A small segmentation model, trained from scratch: encoder patch size [8, 8].
Rows from block 6 of the encoder of a small segmentation model, named by matrix and row number. Rows with one number belong to one neuron. Each number is 128 + 24 x the weight over its row's rms, rounded and kept within 0 to 255. All counts start at 0.
Before each neuron's rows are labels from the 100 images, of 14848, where the neuron reaches its largest size: "responds to" is what is common among them. Only what is clearly more common there than usual is listed. The data: coloured fractals of 300 iterated function systems on busy backdrops. In brackets: how many of the 100, against the usual share in percent.
# gate: MLP gate (encoder.blocks.6.mlp.gate.weight, 512x128), inputs 0-127
# fc1: MLP up (encoder.blocks.6.mlp.fc1.weight, 512x128), inputs 0-127
# fc2: MLP down (encoder.blocks.6.mlp.fc2.weight, 128x512, transposed), outputs 0-127

responds to: orange (25 vs 8.4)
gate.270 [139 101 159 181 138 160  91  97 144 145 101 147 158 127 153 136 135 121 131 132 130 105 172 103  99 116  95  87 133 177  83 100 131 134 137 159 154  84 144 142 141 156 117 148 170 152 108 150 159 150 136 123 156 124 119 121 161 151 142  96 116 114 125 144  71 154 152 116 125 134 130  80 133 102  90 145 117 137 141 135 186  72 106 118 175 153 136 140 119  98 164  97 155 151 118 134 132 146 133 132 119 106 132 158 139 102  96 122  97 101 129 134 111 132 125 144  90 145 108 108 137 142 127 119 171 135 128 134]
fc1.270 [183 141 135 116 123 128 138 119 124 145 149 102 118 137 130 154 154 134  98  97 142 114 145 100 209 136 126 117 137 153 112  82 134 111  95 135 150 100 158 123 137 141 166 119 166  94 152 132 134 117 118 119 126 125 132 146 143 115  99 134 140 117 161  88 118 118 134 107 158 159 111 130 142 112  88 151 123  85 110 129 106 169 118 114 139 146 154 116 120 142  64 144 123 119 192  77 147 103 126 122 159 122 121 117 117  98 107 110 113 126 144 116 173 121  89 142 155  94 102 168 105 112 106 113 127 104  77 145]
fc2.270 [141 134 127 132 151  89 131 118 172 124 167 143 117 116  83 162  89  97 160 142 135 124 114 126 137 141 147 111 107 188 129 125 143 121 131 122 166 128 114 104 143  94 162  94 135 118 100 111 136  91 147 130 150 165 130 181  97  98 119 124 150 145 134 115 123 125 145 154 141 118 138 117 133 141 122 128 140 117 138 118  95  83  63 126 190 120 178 134 149 139 131 140 137  77 118 138 114 105 147 129 160 146 102 121 170 122 176 124 127 163  92 164 130 124 123 145 123 152  98 107 166  84 100 152 123 126 103 120]

responds to: black (32 vs 8.5); blue (27 vs 8.3)
gate.159 [163 144 173 145 131 120 106 141 132 150 145 112 150 117 152 149 168 115 122 120 118 108 132 107 124 120 110  92 161 110 164 118 172 127 121 129 114  91 107 137 117 179 134 122 151 134 126  99 109 104 148 125 119 131 109 182 129 152  99 155 135 153 146 137 124 102  96 120 139 124 109 122  95 106 119  89  80  82  82 162 146 148 145 169 121 108 122 148 141 122 133 134 171  94 183 135 133 167 111 107 105 141 149 114 167 141  78 124 137 120  95 143 113 138 167 125 100 175 120 146 115 141 151  98 111 140 172  90]
fc1.159 [117 138 170 134 129 162 120 139 130  55 163 135  89 144 186 144 133 111 156 121 101 143 154 125 121 113  81  83 143 146 115 127 109 118  99  63 133 124 107 127 142 103 114 118 101 134 100 154 104 126 120 111  77 112 128 129 130 137 109 129 148 125  89 115 150 128 133 111 142 123 123 141 150 127 127 141 119 130 102 114 141 139 109 177 108  88 121 114 163 116 154 154  89 155 131 158 138 106  98 178 128 132 160 132 124 116 166 119 155 155  88 137 138 174 125 129 163 119 147 100 103  99  92 153 133 136 174 148]
fc2.159 [117 117 141 122 139 107 153 140 121 192 100 102 129 118 109 122 115 153 136 154 203  97 100 131 131 124 163 141 114 118 167 100 160 159 161 151 133 106 144 115 106 127  97 129  97 165 114 135 147 144 121 138 138 114 121 109 134 125 102 125 131 160 151 106 139 148 135 117 123  77 179  93  72 134 107 134 145 127 140 144 121 119 112  88 111 166 104 163 140 146 100 121 156 106 100 131  70 125 112  81 116 147 124 121 121 143 108 143  71 121 130 120 106 124  85 141 131 177 161 123 140 134 161 151 131 121 104 103]

responds to: white (53 vs 8.4)
gate.303 [147  98  99 124 147 108 143 140 144 112 105 113 147 128 147 196  89 153 154 136 125 128 136 124 143 171 107 139 150 165 140  97 128 128 119  82 165 130 172  77 105  93  85 111 121 143 104 133 137 128 126 147 116  78 148 122 129 111 127 138 153 126  93 123 110 160 115 102 155 132 124 134 124 161  98 100 153 121 121  94 144 140 117 163 159 134 137 121 151 161 126 119 143  86 138 137 101 103 146 103 121 165 130 168 145 129 118 121 141 125  82 111 149 137 151  97 150 136 102 128  79 108 121 116 202 141  81 123]
fc1.303 [ 88  97 105  98 100 144 158 143 152  84 118 106 165 104 158 105 130 136 114 175 150 152 135 129 148 102 114 131 129 105 128  82 141 115 173 112 152 124 143 109 127 129 109 156 131  94 191 118 148 157 166 135 129  88 168 134 163 148 147  90 144 107 151 145 141 169 142 151 106 117 104 144 159 177 106 130 140 155 115 145 167 123 133 118 142 147  99 128  87 127 159 127 117  90 111 127 129  90 118 114 105 147 159 119 134 100 166 108 157 117 107 111  84 135 158 127 152 113 148 124 119 147 115 118 126 147 179 128]
fc2.303 [111 147  90 143 110  90 138 129 143 132 107 126 168 105 161 122 147 110  82 114  92 128 100 132 130 148  77 100 166 106 115 100 157 117 137 147 153 128  81 111 170 158 144 181 127 118 212 141 128 108 153 111  94 138 153 157 109  75 126 123 109  93 134 129 114 115 132 136  78 114 113 132 149 125 101 110 135 151 107 110 127 133 156 137  89 140 117 115  92 122 140 110  97 122 110 125 120 126 144 152 134 113 168 104 107 105 121 139 112 169 135 125 156 152 103 141 106 150 146 138 111 123 153 119  99 121 183 113]

responds to: white (57 vs 8.4)
gate.273 [134 104 130 123 165 148  89 161 155 134 160 141 119 150 151 155 100  97 144 122 170  99 110 132 138 129 139 115 101 136 113 167 108 119 133 146 102 163 124 165 148  69 127 139 143 148 185 110 157 125 114  97 160 101 166 146 150 127 138 123 151 149 120 129 125 102 138 109 162 108 129 151 126 110 119 111 117  97 146 116 184 149 133 136 168 145  88 135 107 114 158 131 129 157 102 151 108 106 104 140 143 123 150 150 136  90 126 126 140 177 171 152 128  90 134  94 131 129 182 114 125 119  95 175 147 143 160 165]
fc1.273 [123 113 171 116 120  58 139 139 122 140 148 125 136 118 122 150 111 129 152  87 114 135  74 144 103 120 127 154 139 129 132 167 114 147 127 114 104 113 120 109 128 121 145 148 138 156  95 141 192 137 100 125 121 150 116 117 109 168 135 104  89 130 159 150 145 114  98  98 140 114  92  87 126 127 141 114 144 127 130 128  61 143 136 129 141 126 133 139 185 173 180  66 135 106 107 127 134 136 155 107 118 145 132 125 156 110 104 106 108 150 145 118 155 118  74 139 128 138 175 140  97 137  96  94 114 105 124 128]
fc2.273 [133 144  92 144 129 191 117 101 136 133 117 141  90  94 153  90 126 130  89 165 134  75 110  88 109 160 132 135 139 160 134 166 124 131 106 124 142 116 116 145 125 140 145 106 106 121 172 123 108 147 142 121 130  88 125 105 142 148 139 169 153 166 125 126 139  89  99  92 125 145 167 179 119 149 146 143 156 108  99 106 134 130 111 102 125 127 130 109 149 172 121 152 137 149 146 161 140 134 122 136 172  89  72  94 128 138 130 111 136 134 100 143 116 132 113  86 109 136  82 117 158 125 167 168 146 141 137  99]

responds to: white (41 vs 8.4)
gate.215 [134 111 115 115 155 118 111  96 131 132 108 112 127 105 147 106 145 159 162  83  92 141 149 115 101 119 162 127 107 177 127 100 152 171 103 103  99 104  89 137 132 118 117 157 107 103 119 151 173 119  96 118 142  98 141 120  91 114 112 107 187 124  95 156 109  89 134 163 126  92 146 124 128 141 129 127 103 112 164  81 180 153 141 113 150  84 163 129 116 106 117 111 160 112 157 118 149  85 104  98 138 122 140 152 155 133 107 147 140 127 114  89 152  84 108 127 142 127 140 124 146 133 127 158 147 123 129 176]
fc1.215 [ 92 136 146 112 128  71 155 114 133 127 142 131 147 121 106  97  91 102 128 104 157 136 150 138 145 174 157 147 110 116 170  88 143 154 130 102 135 129  86 140 127  99 130 116 168 101  74  77 138 106 142 134 129 113 172 161  93  91 107 146 135  90 110 127 141 155 108 129 129 189 102 157 153 103 127  81 122 143  81 150  79 133 139  90 102 141 129 100 126 134 104  89 119 122 117 127 100 133 113 106 105 115  99 171 132 129 155 130 138 147 116 136 111 114 142 132 135  92 127 107 133 107 109 133 151 117 149  99]
fc2.215 [102 103 146 124 108 105 150 143 107 139 149 159 157 126  75 113 121 123 149 120 142 151 156 128 103 109 123 128 142  82 155 119 139 134 112  98 104 110 134 118 122 125 175 119 134 154  71 123 131 153 109 135 110 108 112 130 135  86 180 157 127 146 164  92  99 143  91 103 135  96  88  98  96  92 137  99 148  81 118 125 131 129 160 144 117 174  84 112 134 125 117 140 116 136 135 111  91 167 130 115  98 180 150 160  94 100 116 133 116 159 150 117 161 125 147 117 117 103 122 105 161 126 133  81 126 143 164 102]

responds to: black (31 vs 8.5); red (29 vs 8.3)
gate.508 [160 109 146 156 157 102 127 156 179 128 135 108  93 107 136 126 134 138 163 102 122  94 150 123 123 148 114 128 131 158 112 150 144 157 141 114 114 124 101 123 111 156 151  80 122 160  77  93 114 153 152 116  97 159 129 150 112 108 106 160 147 108 153 116 113 134 111 129 147 169 112 142 115 123 152 107 114 101 120 149 127 135 135 177 130 102 169 124 145 156 143 132 113 127 219 123 118 173  94 102  79 126 170 133 172 161  93 122 118 103 113 115 111 101 111 105 146 115 130 141 140 142 137 109 110 151  99 149]
fc1.508 [115 123 116 113  78  92 121 131 132 116 101 127 161 126  83 133 137 121 117  95 158  73  97 121 178 108 158 179  91  82 156 131 118 107 125 149 116 125 139 125 124 174 169 136 130 114 131 129 142  77 135 122 124 148 128 102 139 140 171  90 121 102 132 116 137  99 132 100 111 112 164 117 102 122 136 129 105 140 124 140 150  82 134  77 123 139 108 119 127 176  93 138 124 128 119  91 136 168 144 105 116 125 110 114 114 111 139 126 148 114 114 168 128 118 149 129 131 147  48 112 107 174 144 116 140 135 100 100]
fc2.508 [165 141 125 115 156 129 140 112 111 119 153 168 113 134 164 106 119 147 139 169  97 169 133 160 125  98  65 124 114 141 105 121 161 133 141 134 105 136 102 117 126  88 129 142 126  80 115 125  99 176 132  94 169 107 156 168 120 154 147 155 154 103 109 146 152 145 126 179 118 124 106 160 188 146 147 115 137 123 139 156 139 110 134 157 135 152 164  96  93 139 160 110 122 140  93 169 114 180 122 148 120 140 127 137 125 120 122 131 143 114 148 120 105 148 128 124 132 113 180 111 109 125 104  99  92 117 155 167]

responds to: white (51 vs 8.4)
gate.249 [117 136  82 127 114 116 119 110 157 153  91 117  99 125 162 114  88 113 159 119 110 149  86 141 172  95 126 127 133 107 147 133 127  94 127 100  96 112 120 133 106  82 128 130  95 110 104 150 148 119 132 140 119 136 135 110 124 123 163 151 157 100  88 127  86 136 138 121 131 149 136 159  93 129 159 128 112 120 127 110 185  86 135 112 138  98 151  80 139 128 104 183 119 136 106 142 162  77 143 127 147 125  98 153 158 144 112 113 149 111 158  87 116 104 126 117 156 125 130 137 168 156 140 162 199 141 122 120]
fc1.249 [102  89 155  95 125 130 113  93 132 137 119 142 161 120 118 121 137 139 131 131 108 112  73 130 103 104 152 118 127 150 138 117 126 185 129 146 146 145 133 109 122 114 147 135 125 148  95  75 128 151 102 111 122 114 125 157 184 126 148 127 153  93 160 144 117 130 108 127 165 120 116  89 158 146  92 126 122 135 144 139 108 107 152 118  50 173 159 136 134 137  88 146 125 149 155 155 113 134 120 134 112  99 102 126 106 158 157 167  74 131 120 122 115 160 161 134 130 166  93  88 150 147 121 108  97  92 131 158]
fc2.249 [147 138 163 140 107 111 125 136 128 150  92 163  80 115 103 107 110 133 135 123 121 159 159  97  73 129 154  99 127 127 122 160 111 167 152  84 106 142  94 161 115 135 102 122 100 139 105 142 141 112 138  98 126 115 124 108 137 119 122 138 155 117 165 142 131 109 131 155 193 152 155 123  99 150 144 137 153  95 145 104 107 100 131  73 109 113 158 134 145 134 113 172 111 168 186  97 110 114 119  99 139 125 107 167 139 153  95  92 164 101  85 105 102 158 125 134 151 136 127 120 127 145 138 137 166 135 140 138]

responds to: black (25 vs 8.5)
gate.245 [127 127 151  93 150 116 135  88 142 158 162 111 144  85 122  77 136 133  77 141 133 104 109 172 149 116 117 108 133 119 134 107 184 101 103 103  93  70 125 150 158 125 137 143 136 109  93 121  99 122  98 153 137 140 134 191 158 125 153 123 143 118 171 114 151 136 106 126 102  99 101 122 103 153 133 119 106 117 164 112 180 124 120 126 131 106 122 122  94  94 123 126 150 142 175 109  96 137 126 184 135 126 119 161 161 141 152 108 109 164 100 116 118 119 127 124 128 129 156  95 131 139 119 118 120 132 165 162]
fc1.245 [140 103 116 132 109 134 120 143 148 138 130 113 118 102 171 124 146 124 126 123  99 127 153  81 171 128  85 167 128 104 127 109 107 128 110  80 128 153 122 155 127 169  83 153  96 128 126 155 138 175 129 114 118 110 140 147 155  88 106 149 139 142 145 151 140  76 127 125 138  99 105 130 107 134 173 140  92 105 115  63 122 124 108 127 121 111 147 136 158  91 103 131 150 121  87 110  75 163 126 164 153 139 128 137 124 147  99 115 139 145 181 158  87 128 108 113 101 146 161 109 139 117  97 138 128  90 128 159]
fc2.245 [136  99  95 110 155 103 149 146 160 123 148 122 112  93 135 112 111 137 118 109 178 164 151 108 137 123 113 138 102 133 139 109 125 109 123 111 134 168 113 152  99 153 181 102 123 154 122 117 141 113 152 142 117 109 116 115 113  78 100 153 136 125 115 118 146 112 169 157 126 154 133 123 133 161 146 100 151 123 132 158 126 137 122 134 131 158 160 152  73 121  92 114 132 127 102 149 122 111 142 116 123 145 104  96 142 159 169 171 146 125  92 114 176 138 140  96  59 148 139 135 116 116  60  73 116 132  97 146]

responds to: white (42 vs 8.4)
gate.107 [148 159 132 108 165  97 127  60 159 127 136 115 142 137  69 130 111 100 130 151 116 169 138 164 144 162 138 131 119 139  94 112 121 103 125 102 131  92 115 170  93 151  75 130 106 144 154 142 128 113  84 164 110 167 122 103 107 107  90 111 106 152 131 170 133 135 133 157 123 152 111 151 130 143  72 144 149 122 151 161 130  99 109 127 174 132 131 126 148 147  91 145 119 136 109 118 124 132 127 105 101 131 137 100 124 130 124 124 162 125 142 111 149 121 120 162 126  94 115 154 126 158  73 158  98 111  84 115]
fc1.107 [ 99 140 114 101 115  89 149 166  74 124 122 124 116 131 141 116  73 181 154 106 121  63  99 171 103 137 159  99 123 141 133 130  96 114 135  93 115 137 182  87 111 137 120  92 134 132  91 140 119 122  91 160 117 114 123 133 120 143  99 134 146 105  88 111 101 138 143 142 114 118 115 182 101 133 127 142 160 115 107 105 177 113 161 111 129 108 130 116 156 122 100 132 129 143 122 112 110 116 153 161 125 149 120 139 123 157 157 154  80 116 106 144 154 166 147 129 158 119 107 138 155 116 118 118 176 150 120 132]
fc2.107 [107 125 117 131 154 102 146 133 116 123 157 110 117 189 115 150 120 125  95 149 145 162 170 105 136 174  94 125 120 170 140 116 143 151 101 143 129 136 129 120 168 113 147 114 137 108 144 114 111 150 106 101 132 121 138 143 127 149 112 140 130  93 134  86  70 125 112 151 121 128 114 102 141 126 119 158 139  58 154 117 112 165 127 118 109 139  88 143  96 128 111 126 132  81 191  90 100 144  72 147 111 100 128 108 142 132 125 154  99 143 111 121 149 122 116 165 136 163  85 117 122 136 155  81 123  95 151 124]

responds to: black (43 vs 8.5); blue (34 vs 8.3)
gate.311 [147 160 102 139 160  79 124 148 137 176 142 132 155 105 150 107 117 148 109 111 129 132 137 133 129 180 116 117 159 111 138 103 140  95 101  94 123 108  83 132 106 140 111 104 104 173 123 102 130 136 129  99 120 146 125 161  94 133 118 164 134  86 109  84 109 132 126 146 158 152 142  99 136 126 128  78  90 118 125 181 117 133 153 158 147 145 136 111 156 147 129 126 104 105 187 146 126 156  69  96  80 124  99 111 143 149 121 110  96 147 119 135  98  91 108 145 109 115 102 139 107 143 127 134 120 170 112 115]
fc1.311 [130  98  70 152 119 163 116 143 108 121 108 124  80 103 130 157 140 125 135  91 113 170 129 155 149  88 120 134 102 146 149 112 155 124 145 124 110 102  98 153 169 135 133 141  70 149  91 122 123  93 145 116  94 128 118  96  95 127 152 111 151 103 117 111 141 104 117 117 127  79 150 154 150 101 131 138 154  89 124 115 173 134 121 145 148  87 150 148 153 109 147 100 105 113 118 170 173 130 128 133 120 156 117 155 148  93 137 131 140 127 128  94 156 123 124 146 160 125 116 150  66 150 108 138 131 149 149 176]
fc2.311 [148 166 163 181 103 129 166 127 155 115 144  95 112 122 109  98 110 137 155 165 139 120 111 116 170 102 159  84 120 149 122 145 132 174 122 122 116 195 116 162 108 144 153 110 194 143 119 144 135 135 148 136 169 137 155 113 107 112 123 128 139 162 106 128 118 132 133 136 150 155 132 144 122 170 112 131  92 173  90 154 137 120 115 125 129 188 122 110 125  97 114 122 130 132 121  59  95 140 102  89 141 111 126 113  98 118 135 103 133 123 131 145 114 118 109  78 125 121 140 101 112 136 149 111 113  92 126 129]

responds to: white (47 vs 8.4)
gate.371 [116 160 113 172 148 147 124 131 114 127 156 135 132 139 114  95 138  86 140 104 153 148 128 175 135 120 117 109 128 124 120 150 153 155 138 115 150 109 135 131 137 153 158 138 130 131 166 147 132 109 184 141 162 151 153 117  56 130 109 165 135 168 124  87 144 152 117 121 153  87 133 104 143 116  54 150 136 126 137 102 139 122 142 122 126 151 168 132 121 107 193 120 144 124 127 194 124 159 128 121  99 167 144 139  99 131 134 165 120 124 140 146 152 143 138 100 110 143 143 133 102 103 160  97 137 111 161 155]
fc1.371 [118 128 134 143 151 140 126 102 127 139 128 103 167 127 134 109 112 129 155 144 162 127 142 139 130 124  82 117 119 136 126 177 114 102 147 109 118 162 151 134 125 108 125  92 156 124 189 118 116 133  88 131 146 136 145 135 177 109  90 127 142 127 165 112 131 142 130  96 134 103 141 104 133 130  96 151 160 105  70 144 179 130 110 104 125 103 141 176 117 115 145 114 120 124 148 100 116  90 101 146 112 113 119  98 135 115 148 107  98 137  95 164 164 115 161 139 134 143 176 152  66 110 108  94 167 172  85 120]
fc2.371 [164 127 125 125 129 144  72 115  77 153 121 123  97 109 130 168 124 107 100 174 117 114 122 129 132 162 106 169 124 126 131 164 106 152 111 120 106 156 106 150 128 121 115 117 119 111 139 161 153 110 151 151 125 115 112 146 106 163  83 129 113 145 103 138 155 110 121 156 154 171 139  79 141 111 136 124 128 116 128 127 137 107 192 102 126 132 104 123 145 150 143 141 128 129 123 136 124  65 147 100 108 168 133 122 134  78  89 180 166 111 113 141 138 123 136 155 136 118 100 139 118  73  95 169 138 100 154 157]

responds to: white (37 vs 8.4); yellow (25 vs 8.2)
gate.395 [104 145 155 142 123 138 112 158 159 127 175 147  94 133 117 153 108 148 129 143 157 144 102  87 111 125 105 171 109 137 157 117 120 139 119 101 120 121  86 144 135 160 140 162 125 157 105 100 105 104 155 109 120 166  80 157 108 146 144  97 153 138 121 104 177 128  87 162 164 114 140 133 143 134 139 151 145 136 126 134 155 160  91 167 143 141 112  79 102 101 154 119 110 159 103 150 154  86 129 138 102 149 158 140  99 142 139 118 110 158 127 101 164 141 116 127 176 110 133 139 105  71 113 101 103 111 123 106]
fc1.395 [153 115 146 146 136 128 133  87  77 133 153 168 162 132 132 140 129 179 121 126  96 169 153 113 110 137  97 111 158 140 125 117 119 120 111  68 132 172 116 170 184 137 108 127 139 140  73  93 125 175 135 147 115 154 104 158 106 104  91 126 125  72 110 133 121 105 132 106 159 119  97 118 113  60 126 109 127 118 139 139 114 112 176 127 127  86 126 123 132 125 139 148 131 121  99 105 144 163 101 121  95 138 136 139 148 118 118 126 108 115 124 138 108 142  80 135 137 114 142 140 125 119 138 129 122  62 135 114]
fc2.395 [125 112 112 126 116  89 122 119 162 113 138 106  90 157 127 137 166 160 165 166 130 113  87  79 104 142 137 154 108 132 121 139 139 127 149 184 163 109 145 106  97 147 158 132 143 135  64 138 142 108 162 143 160 192 140 143 141 155 137 149 154 146 157 107 117 145 133 133 111 114 174  91 123 153  90 116 117 145  87 172 128 162 124 155 148 144 127 156 137 134 168  96 133 133 132 101 130 125 103  83 165 116 137 139 145 112 150 116 131 129 163 126  94 128 105 112 114 129 102 105  83 107 118 112 141 146 146 114]

responds to: orange (38 vs 8.4); yellow (28 vs 8.2)
gate.298 [142  97 109 162 144 155 130 130 142 126 112 141 140 163 132 153 109 139 135 152 150 111 111  93 148 112 141 101 150 157  91 157 122 151 151 150 128 117 149 110 134 179 163 175 149 130 164 134 195 107 143 128 141 163 144  84 112 169 100 100 100 137 123 161 132 128 183 130 104  97 114 145 130 158 114 132 132 138 127 165  89 157 176 142 156 121 141 135 141 156 133 142 137 150 149 125 103  58 142 160 124 146 127 145 134 108 138 121  98 136 106  96 138 162 133 143 142  88 130 147 146  98 124 139 145  79 134 109]
fc1.298 [ 94 102 161 133 168 142 115  87 134 163 116 149 134  80 143  89 117 146 122 127 115 123 124 146 107 148  95 142 179 133  99 106 151 151 170 141 125 110 129 162 134  92 120  88 124 143 142 138 131 126 164 133 150 106 179 153 110 124 131 102 118 159 121 116 101 136  98 129 127 116 172 141 128 142 150  99  68 163 147  97 115 134 126 104 123  84  95  97  71 121 117 136 114 172  99 132 103 125 130 120 147 153 155 129 115 157 142  85 155 154 127 148  91 140 103 110 130 111 132 108 137 101 165 146 125 102 147  92]
fc2.298 [118 127 129 105 126 141 133 123 100 151 108 106 148 113 110 120 136 125 104 125 142  93  96 158 174  94 121  97 154 132 160 106 103 115 133 120 107 120 125 103 136 132 135 109 105 103  84 145 142 159  80 117 118 146 110 182 134 131  87 142 181 116 139 124 167 124 132  91  98 127  83 184 106 124 150 134 110 128 132 181 160 122 157 121 126 136  72 127 101 111 136 148  72 142 117 120 161 124 146 132 118 150 131 159 103 144 131 112 142 127 141  94 118 136  72  91 152 172 150  76 131 124 127 119 141 141 115 162]

responds to: black (31 vs 8.5); blue (26 vs 8.3)
gate.12 [149 149 159 140 128 131 161 111  80 138 152 158 123 134 150 142 114 119 105  91 147 136 157 147 121 162 105 136 105 133 166 129 108 129 107 100 141  95 131 108 120 146 149 132 116 125 156 111 124 160 155 104 111 109 134 119 134 166 115 129 131 139 133  87 136 143 123 185  88 131 162 144  96 114 134 113 106  94 130 116  95 120 166 160 141 161 131 154 151 110 140 156 126 127 159 138 163 177 109 109 139 144 141 112 132 199  97 121  97 122 153 147 147  80 129 138 156 155 108 166 126 139 147  58 107 154 138 172]
fc1.12 [130 152 125 146 140 145 115 133 173 156 181 179  68  89 123 156  91 127 111 142 132 149 108 116  82 116 104 126 139 149 141 122  89 157 113 162  97 131  89 128 120 123 175 183  85 133 154 100 114 102 125 121 120 161 159 168 103 124 142 126 149 139  97 103 140 110 165 164 180 138 149 101 117  94 121 134 111 133 152 120 153 149 117 155  80 123 125 140 147 125 144  83 120 130 138 146 160 141 127 146 134 134 131 157 131 108 154 112 141 130 112  90 117 104  78 103 108 110 141 130 109 125 157 116 121 122 133 138]
fc2.12 [120 164 102 134 125 107 149 141 144  72 116 128 147 125 174 122 156 127 134 117 111 117  93 145 140 182 125 167 125  99 121 140 118 145 143 124 114 163 160 116 124 123 156 106 146 148  97 115 139 112 116 163 132 137 142 135 156 150 108 179 148 116 130  98 134 141 158 133  98  80 120  88 115 176 141 139 163 136  76 121  82 117  98  96 178 119 123 121 116  79 124  61 117 161 114 114 117 128  97  95 136 115 106 117 122 157 133 139 128 116 113 140 109 175 115 145 107  87 142 111 130 162 135 138  98  97 128 106]

responds to: red (28 vs 8.3)
gate.350 [133 105 135 166 118 111 160 134 119 153  86 107 134  84 151 143 158 118  95 164 109 111 115 124 170  92 144 134 161 135 139 102 136 108 128 139 174 100 161 145  89 156 126 150  76 149 111 101 121 124 140 122 107 173 107  96 125 145 120 110 116 114 122 122 136 134  99 131  97 130  89 142  61 156 131 143 114 150 111 144 156 140 182 167 109 118 154  92 137 135 139 118 146 128 110 123 125 119 149 130 109 147 104 117 162 109 149 110 154 101 109  98 130 142 126 165 120 121  98 177 140  99 113  95  94 138 177  97]
fc1.350 [120 136 130 112 114 180 155  81 100 135  98 107  95 124 106 142  85 137  79 148 127 181 127 155 124  79 106 152 123 148 124 102 151  82 132 129 153 123 129 145 127 135 103 135 112 129  89 133 114 120 112 147 130 137 134  97 138 142 121 127 133 132 125 160  87 133 128 114 171  62 111 170 114 130 130 126 141  93  99 117 175 143 138 141 145  92 108 153 157 122 142 153 144 131 148 108 156  96 138 130 171 105 144 167 143 124 110 108 110 101 122  97 161 123  89 158 111 100 111 117 149  92 137 110 109  95 142  77]
fc2.350 [130 140 152 114 152 114 109  72 120 126 119 114 125 165  94 128  67  99 175 159 122 153 106 153 110 108 141 114 104 116 108 162 149 104 107 121 149 137 125 155 102 145 128 126 121 100 151 128 109 146 127 168 140  83 140 110 115 120 129 138 110  87 102 138 167 108 102 151 142  92 126  96 120 112 123 105 138 111 142 104 162 154 138 115 127 160 121 152 151 128 207  81 166 163 129 130 102 132 147 134 154 164 131 130  86 151 172 128 141 100 156 136 138 124 163 118 134 147 107 147  87  98 157 153 132 103 143 129]

responds to: black (37 vs 8.5)
gate.404 [190 125 111 119 108 117 119 145 144  92 111 125 164 125 148 127 154 137 122  96 149 109 113 119  99 128 129  81 139 167 165  83 153 124 101 105 131 117 138 118 111 150 140 126 160 165  99 111 127 130 157 139 136 119 105 156  90  84 119 154 137 156  92 104 122 133  83 152 111 152 119 130 128  90 141  75  93 134 148 112 126 138 119 151 116  95 164 139 153 114 101 156 139 128 168 144 136 171  99 107 129 138 129 124 147  99  71 133  91 158 121 147 101 134 131  99 117 180 131 164 125 117 118  79 104 125 136  93]
fc1.404 [110 138  82 157 139 135 170 166 116 101 125 153  74 101 127 177 123  73 122 150 146 154 154  96 184 139  75 136 103 130 130 121 134  80 128 142 152 140 103 146 113 115  78 128 123 142 109 135 122 122 153 109 117 128 110 117 112 140 130 134 145 115 136 135 154 155 126  88 140 113 134 129 118  99 103 152 138 145  94 126 128 135 105 109 155 156 147 129 152 154 144 143 102 103 165 148  91 144 138 159 119 178  98 171 114 113 141 137 148 117 124 106 157 123 121 142 128  97 128 159  74 161 118 115 149 153 123 185]
fc2.404 [135 117 134 143 122 143 127  91 161 132 100  93 123 143 143 142  88 168 125 108 168 121 127 163 143  86 137 106 113 136 111 104 120 155 130 110  87 104 142 120 138 150 158  91 148 139  91 108 143 182  96 107 169 149 129 120 152 140 115 132 157 119 104 129 115  91 116 150 135 135 108 133 166 135  99 143  73 109 143 152 119 121 146 129 144 151 119 160 142  67 129 160  95 129 166  90 131 122  87  95  85 107 134 124 134 131 125 108 102 156 114 134  98 103 129  86 139 165 124 100 155 124 127 103  86  96 143  84]

responds to: red (58 vs 8.3)
gate.180 [154  69 127  97 105 130 154 171 126  89 142 111 111 124  81 121 156 156 102 168 154 157 121 160 151 136 106  87  82 113 122 170 159 130 109 130 158 137 104 120 118 156 135  83 145 116 152 156 160 116 114 146  95  88 145 124 130 121 145 131 108 127  66 189 119 143 111 145 155  91 129 100 160 147 143 158 155 126 121 142 127 126 143 152 125 126 113 129 137 126 129  95 164 101 139 150 164 129 142  94 159 112 110 166 134 117 109 126 162 100 148 140 117 126 169 136 135 149 108 114 120  88 137 124 141 120 108  97]
fc1.180 [171 105 168 175 126 129 121 161 166 146 108 133 156 126 125 119 123  80 135 140 100 139 149 106 127 137 137 115 159 113 132 117 159 133 107 123 146 121 102  90 104  78 119 138 107 120 144 142 140 146 139 129 145 121 151  97 100 145 101 120 161 158 116 140 145 173 127 169  82 115 101 123 138 139 140 119 121 160 146 133  97 168 113 154 132  98 141  38 149 116 118 135 167 121 142 160 137 137 123 115  92 165  96 116 157 129 145 131  64 113 142  87 131 137 103 129 157 114 137 102 149 131 135 123 158 117 115 169]
fc2.180 [126 103 151 129  97 160  98 124 128 106 139 125 152 123 185 133 133 124  99  91 129  77 130  82 126 109  95 138  52 138 164 129 147 116 143 117 120 137 134 119 138 157 136  74 138 144 130 146 119 130 103 121  85 108 117 124 132  81 178 146 132 104  88 137  93 148 166 124 125 107 119  95 147 106 118 143 128 102 154 131 148 151 146 135 135 131 186 119 157 121 145 110 114 144  76  94 145 157 151 112 168 163 150 142 119 117 110 130 118 128 195 140  93 130 155  97 132 141 130 140 125 138 117 124 125 100 126 102]